Weights of a small CTC audio transcriber.
Model: 14.3M parameters, log mel input, arch transformer, norm layernorm, width 384.
Training: soap at rate 0.001, 9900 steps, batches of 64.
Rows from block 5 of a small CTC audio transcriber, named by matrix and row number. Rows with one number belong to one neuron. Each number is 500 + 50 x the weight over its row's rms, rounded and kept within 0 to 999. All counts start at 0. Numbers have three digits each.
After each neuron's rows are labels from the 100 clips, of 14976, where the neuron reaches its largest size: "strongest on" is what is common among them; "peak on" is the class under the peak. Only what is clearly more common there than usual is listed. The data: babble in 24 made-up languages, each with its own sounds, syllables and stress or tones, from a formant synthesiser. In brackets: how many of the 100.
# gate: MLP gate (model.blocks.5.mlp.gate.weight, 1024x384), inputs 0-42
# fc1: MLP up (model.blocks.5.mlp.fc1.weight, 1024x384), inputs 0-42
# fc2: MLP down (model.blocks.5.mlp.fc2.weight, 384x1024, transposed), outputs 0-42

gate.343:500542497448421475476548514488512514560486426592489531505518518475570527520498501523455495479463556434550476555553550482465531436
fc1.343:510507551499514444559442482482509486503634464530537460460483558511468497570500450631487497476472503547363495490509590531510522467
fc2.343:530503514534543407520520575558616456459428499428484511459540446493500512481524519551411479563399413542515514476553515432506561514
strongest on: /tʃ/ (70); muffled (low-pass) (41); /ʃ/ (35); /s/ (32)
peak on: /tʃ/ (66); /ʃ/ (29)

gate.737:552498577455570559589533464475580497438538489424541494564450546463445514524504531464526521518482538466515486525520512521485493473
fc1.737:530574505402571439504435526499457510440448477443507525491437470520519497496484399483434543482517489465574531509496463512431580531
fc2.737:497433497527496448501479428556563389543460498456526537544529431532396569478422558477512519536421528505452460595473459505594496529
strongest on: /v/ (67); /l/ (27)
peak on: /v/ (63)

gate.538:577612487583485529454529591535502487495414585567573453429570523434606508516465475496453510389440490501525517539581484529473501375
fc1.538:518544454563516514628560476489559555512470482496492486495503467625479565488542439427471509559440486415418449487494435541469563428
fc2.538:516519559531475475480560460540590468524526499579396564469535555512539429504526510497415489500492556570578485518426492450458399532
strongest on: prosody: no stress (73); /a/ (66); /ɔ̃/ (58); /ə/ (50)
peak on: /a/ (60)

gate.91:514456480531448473598520489583548580536534401599485467466477512530545496451441560566572547565439416520508511478543426459431518493
fc1.91:523405498497565411522530517435468510542467547417469471491505497569569495462564444479558591578517362568520491465464404544561431585
fc2.91:486471473449467467523489460547469535485556468472451504586457423446593511556459518460493412582482493524468501484540390518522538424
strongest on: /t/ (80); muffled (low-pass) (32)
peak on: /t/ (76)

gate.25:454564563375490370495473512548517509563492527566506534554509516498598538447528501486537500458475458589494437508563404567471489522
fc1.25:453500433464542636521573539462432482474546461468563465592522416498487478443509496556504584513441470457495543540519502429496584574
fc2.25:535511525475541499407529553594551460565432530567485475466528479461516456468521522617478471457531560529477482499575447496489504440
strongest on: prosody: no stress (57); voice: deep voice (51); /ɪ/ (46); /ð/ (42)
peak on: /ð/ (25)

gate.104:475541554485507492533558515413569478546500498613483458495517509455466484452578446508527481431459453499527420483590634429515379480
fc1.104:446621509528405541558463415518400537498466432501527412443479569552518522526497494471424504481482524501468440529502517519578518454
fc2.104:459536479550552456465371561502375549425524506505448520508430376459575444514429597463492491526499486549449515458443506585551523433
strongest on: /ǃ/ (75)
peak on: /ǃ/ (71)

gate.115:571487615512386546514553485576470553496588471481500520557510507477564510502567515521507470509554413560413623459419521447385467451
fc1.115:515521553514474417454534495475531472456459529500491529502446424444496525579628485425515446543485450539541515561451500482525441406
fc2.115:512615445541571525483418445593536527427568554518396569506538458471537533526477436496444575459482625391455534526556445473509495518
strongest on: /t/ (43); /y/ (39); /ɔɪ/ (35)
peak on: /t/ (36); /y/ (27)

gate.667:512521496631506551481471515478537598511596547495579522510513495525438504540533457627387541514469529449498397569607506439425532474
fc1.667:482524535507493496464509550517547545460481595476490453592499429426477483438453526411500399549481504501536357390376434480503543571
fc2.667:425477448499484483561487493493498547529498541552486459614561522496560363555472503392595537451561546518513476456530516481542455487
strongest on: /tʃ/ (78)
peak on: /tʃ/ (56)

gate.378:569493485559463507541448427540497506471484438504498443501450517500308509558402400454519567493570493474580411482557491463576523427
fc1.378:495408542435456481520483512538481442488480504471445577500400387492494477351520523438533492516531559516485521483518532515471514593
fc2.378:531594440483479485510434496525541484522507463472533480514483457451354531584513448395488448526465461455443500540533536460569446543
strongest on: prosody: no stress (53); /ə/ (47); /w/ (43)
peak on: /ɔ̃/ (42); /w/ (41)

gate.553:491567585595480485449513522480547484603570524524452497406476570657465437576593446572605574420427534445558572557603535547470504536
fc1.553:513527662583480525485429531568458469417611493545555453457561493538420465489559470483518466485404443412527507586474563493513524440
fc2.553:551552526579512558416494423479593502511489398529451493463470490472439549413458440439457448551390526457480495512459543530407563449
strongest on: /tʃ/ (72); /ʃ/ (36)
peak on: /tʃ/ (61); /ʃ/ (27)

gate.680:490385441494489510574473419524482599463485402538500538602503537506580437477470474537422553549487489536516459453488498466502474483
fc1.680:574505500441467515468553528420504489441504445534522572480520508587504544537567548409571460443504432516501544571512539467484510493
fc2.680:516508499488568565425507428404499437489519499483409495584480544512475535550578558468454470488552546516521454438508524491539432545
strongest on: /t/ (66)
peak on: /t/ (62); /k/ (29)

gate.28:488524509499527522444467381437409548495511414459594524436502531508499518456477464562476517379481444448540451525571527464492478453
fc1.28:468486527539444597409545570536576567456578530433508564410441570512505483532563528521432511549522528528467497520494537552560529511
fc2.28:503616569558555495488527599514582482502546463594530473423473479461464393473456594554469497528504448459523515490500484507420508521
strongest on: /tʃ/ (92); voice: child-like voice (59); /dʒ/ (38); /ɛ̃/ (35)
peak on: /tʃ/ (81)

gate.672:530418451409494444542514392451472403483465451457506542548514494490556584449501457451487482355555410498507420600598549509364529398
fc1.672:458496484538507471532565495480483519502483464496570529513568485534475564517476450566433437449556524405499591457431563593586579451
fc2.672:544542486526532452575499565588557509576514463493535561453553547478494470428580563621459391550508376440589519535433510452524565548
strongest on: /t/ (43); /ɛ/ (40); /ɑ/ (39)
peak on: /t/ (31)

gate.614:477462506576522461567493501540583472573585557469528395453425527418548461534508546478400514496551494492475478549540549510522488577
fc1.614:521478541482535546474480533470443506563543564444444537494555496485529509466464507435600526458477507397566409442513525518567529462
fc2.614:485543573474483590501485427495517475484540485474458531569463487564509470450509548569456417474542538493465492462490476491391535593
strongest on: reverberation (93); /ɛ̃/ (58); /dʒ/ (38); /ɪ/ (35)
peak on: /ɛ̃/ (25)

gate.281:479486506471467436483447420522514395466478524444541455543513449465445487615560426570506483536436487489510517492512445532489621465
fc1.281:550513409482507430506500438412464461455539565573398429554489500460520519634528518536483449578585514529543539554528479514458513491
fc2.281:513497486471546491441475516471451510422443507487427499417580620491467555484492462583430585596526579454470471504552567547495491489
strongest on: /ǃ/ (40)
peak on: /ǃ/ (26)

gate.716:522551541494458412520483428481515432474530536477603479592474460471461343488397438391531470469476425498484470500514552426400607518
fc1.716:432451471509497545624482627619519531513431442569483472502537400563509458545526469502511513532503548556543457548515517465517406411
fc2.716:518473497569517550501494543507420552599491559440619459468512542422573558435553537517537480452403471590518624451481399469568572507
strongest on: prosody: no stress (64); /ɪ/ (60); /ɹ/ (42); /ɛ̃/ (38)
peak on: /ɪ/ (55)

gate.767:536433505464522469485444459476530514541578508531557582492520469452459461496383543431582446553488489470457493489511517514612568537
fc1.767:465543440474509519478501584547448486481416535523542524502357462506480467503468487555493536510541496415503536552533502555533501484
fc2.767:513416516522443552448516567601546555540595489524455592489472445533516493495509477569537373490446608501573509451512397457621552536
strongest on: /v/ (98); /y/ (40); /i/ (35); /ɔɪ/ (35)
peak on: /v/ (88)

gate.98:586564582490616506584573470523610481573435409519491487522563491555500383477512594490550511416558472584439392538501457515521574476
fc1.98:566522501591521540500519519511536449437435488458526427575513520602480509599428522573490478465505497571442477431540416508515467490
fc2.98:510400491467493400519525473499473515582590543424598525523469551562529509434380460464558509415547411476500439524454506471463434521
strongest on: prosody: no stress (67); /ð/ (66); /e/ (62); /ɑ/ (61)
peak on: /ɪ/ (32); /e/ (32)

gate.118:447443573513427477461443480590544540470486488495553555502455432491486449443524458468481565379474496404482413452500557516461515516
fc1.118:577439496511479463473499363469502538523512478459457435471521491504501531502539532550469425491557506508520393581572483432491462476
fc2.118:500452493488500366503564487436493537504493494527511460469443503443443514531481508515507451551583476503422502462540507457491445522
strongest on: /ǃ/ (54); /x/ (44); white noise (33)
peak on: /ǃ/ (50); /x/ (26)

gate.21:417547486465470591590473517437499553500533493437486509482437492590510530430479550487543558503513412515418379429510451524469461540
fc1.21:507404466455482491526496452558399555497452528410487500397474447473566505552491421510513581511388470483473539446582410440645435592
fc2.21:529544530442492543469501419428488499552469425532401488517585441501523549378593465503497444547442549525535485463531493477582608525
strongest on: /t/ (68); reverberation (68); prosody: tones (60); voice: deep voice (55)
peak on: /t/ (62)

gate.493:549479480520487518530439513548416484516466412422499502401537466539533526572494444492553495495431441537403423473503499496481512506
fc1.493:436523378512576502532431566475426437481493498542529408503471549579476471452548520519550564456587533465447399507466457540539475528
fc2.493:492516528556481485564538598469512456490528437494512418548411450440501526570416437431520545565492534450507520555482539526611578408
strongest on: /t/ (45); mains hum (31)
peak on: /t/ (31)

gate.244:445458511563444523497455561464562510523458550469568494456617479485583499524484471485562471516522476519566423491522443487571434453
fc1.244:458436503402461497583467513540546428485488484434660498529436494504470462518530436456438498479595503496511550450474518464491462562
fc2.244:489549530501480568497513469513539550475546492459525530461516470472520518484466531557549494408533481479479426503646480517520510546
strongest on: /t/ (29)
peak on: /t˭/ (37)

gate.43:560636531476599515538496524475469479495501497521571456395561468480517408580528595502508505551419488510419553532535455369597519597
fc1.43:504526476488496524509529368570509467523540536395488499471520524528419524402608475576464432518481527503486449534505493510452497428
fc2.43:408452562464446508445433553507598577440462573530462558473527426541486469411568509515476484462405556493545568390470577548413466431
strongest on: /v/ (57); /ç/ (54); /y/ (52); /ɔɪ/ (42)
peak on: /v/ (33)

gate.295:527545524520544465501477571466464557527513521465516499481503486591500554451582422349438518463524499480555458503466517501508525466
fc1.295:472517522495590493540457572517494523439479499441510526514527446506529497485503416503437463469540478449584563462508533448494507514
fc2.295:558399462602578423566477519557476402431548506488471500562463510549453550436627543405370410503449553521528589508612527486506485457
strongest on: reverberation (79); /aʊ/ (60); /ts/ (39)
peak on: /aʊ/ (30)

gate.627:568510501493500446552598565451557512415479476562571515373540483441448399503350470571537486498517568499477471471525573505455460503
fc1.627:459558472532437467529407492490518620534483450523445497504486521454504494476475581329517418462477418416547425495506476522520540491
fc2.627:507438593408423547476553505544430444471566476487524552475490445469495555509461471446498493476494460491389585507642470429487562493
strongest on: /v/ (59); muffled (low-pass) (33)
peak on: /v/ (45)

gate.70:450413575504495598519480489528489511522504514399525463470358540520558576571411508540489504461473608500450601500521545403518501473
fc1.70:546429458531535511535550521489544600417524504444487596430437484414494488530476523606474549482503538546509461488500546467437422492
fc2.70:506467429443458518497581430515551526531502534499534549479414409490512555499477481544521546432571516485448470447526559453568371498
strongest on: prosody: no stress (70); /ɪ/ (53); /ɔ̃/ (48); /a/ (34)
peak on: /ɪ/ (36)

gate.181:516509542501557455529582492485560527439460479534522517450439600558495516560513544553552488435534444461531550356441448580591501532
fc1.181:486458461427629504481552521412496487567401477468537632497471513467502433497463573492497520533510455411564491543497485512574530534
fc2.181:538499606554513407555522527432493503526505434483382501486493443520393534487498534499519457454544593586560557582516507434594560580
strongest on: /v/ (80); /y/ (39); /i/ (32)
peak on: /v/ (73)

gate.78:485471506581558501508573518508490542526547520404401479471386506490489508493577470619570511470517436559563463464391529502587526451
fc1.78:519566531466456548459516527592518487451519492540431592565561550552401523523502425532572509529494468466523561531551527451477491558
fc2.78:529469403525513532498512476529468478427508492422507497548466525513479497534527459612432531374473601482361460496408438568487503505
strongest on: /tʃ/ (57)
peak on: /ɔ̃/ (35)

gate.746:490489571536387626450479477473507564544575463487588502395409460503450495416658404542473483445454507511485441482448590457541475586
fc1.746:491381427478514554533515517570563480599467484486528492486495439505494507424501484539533500476573553624496493420436483447552534501
fc2.746:510482419451436457564453536456460509497446511459525494541475570544492605505484513499546564509549515539497471510474474501496536467
strongest on: /tʃ/ (96); /ɛ̃/ (41); /dʒ/ (37)
peak on: /tʃ/ (96)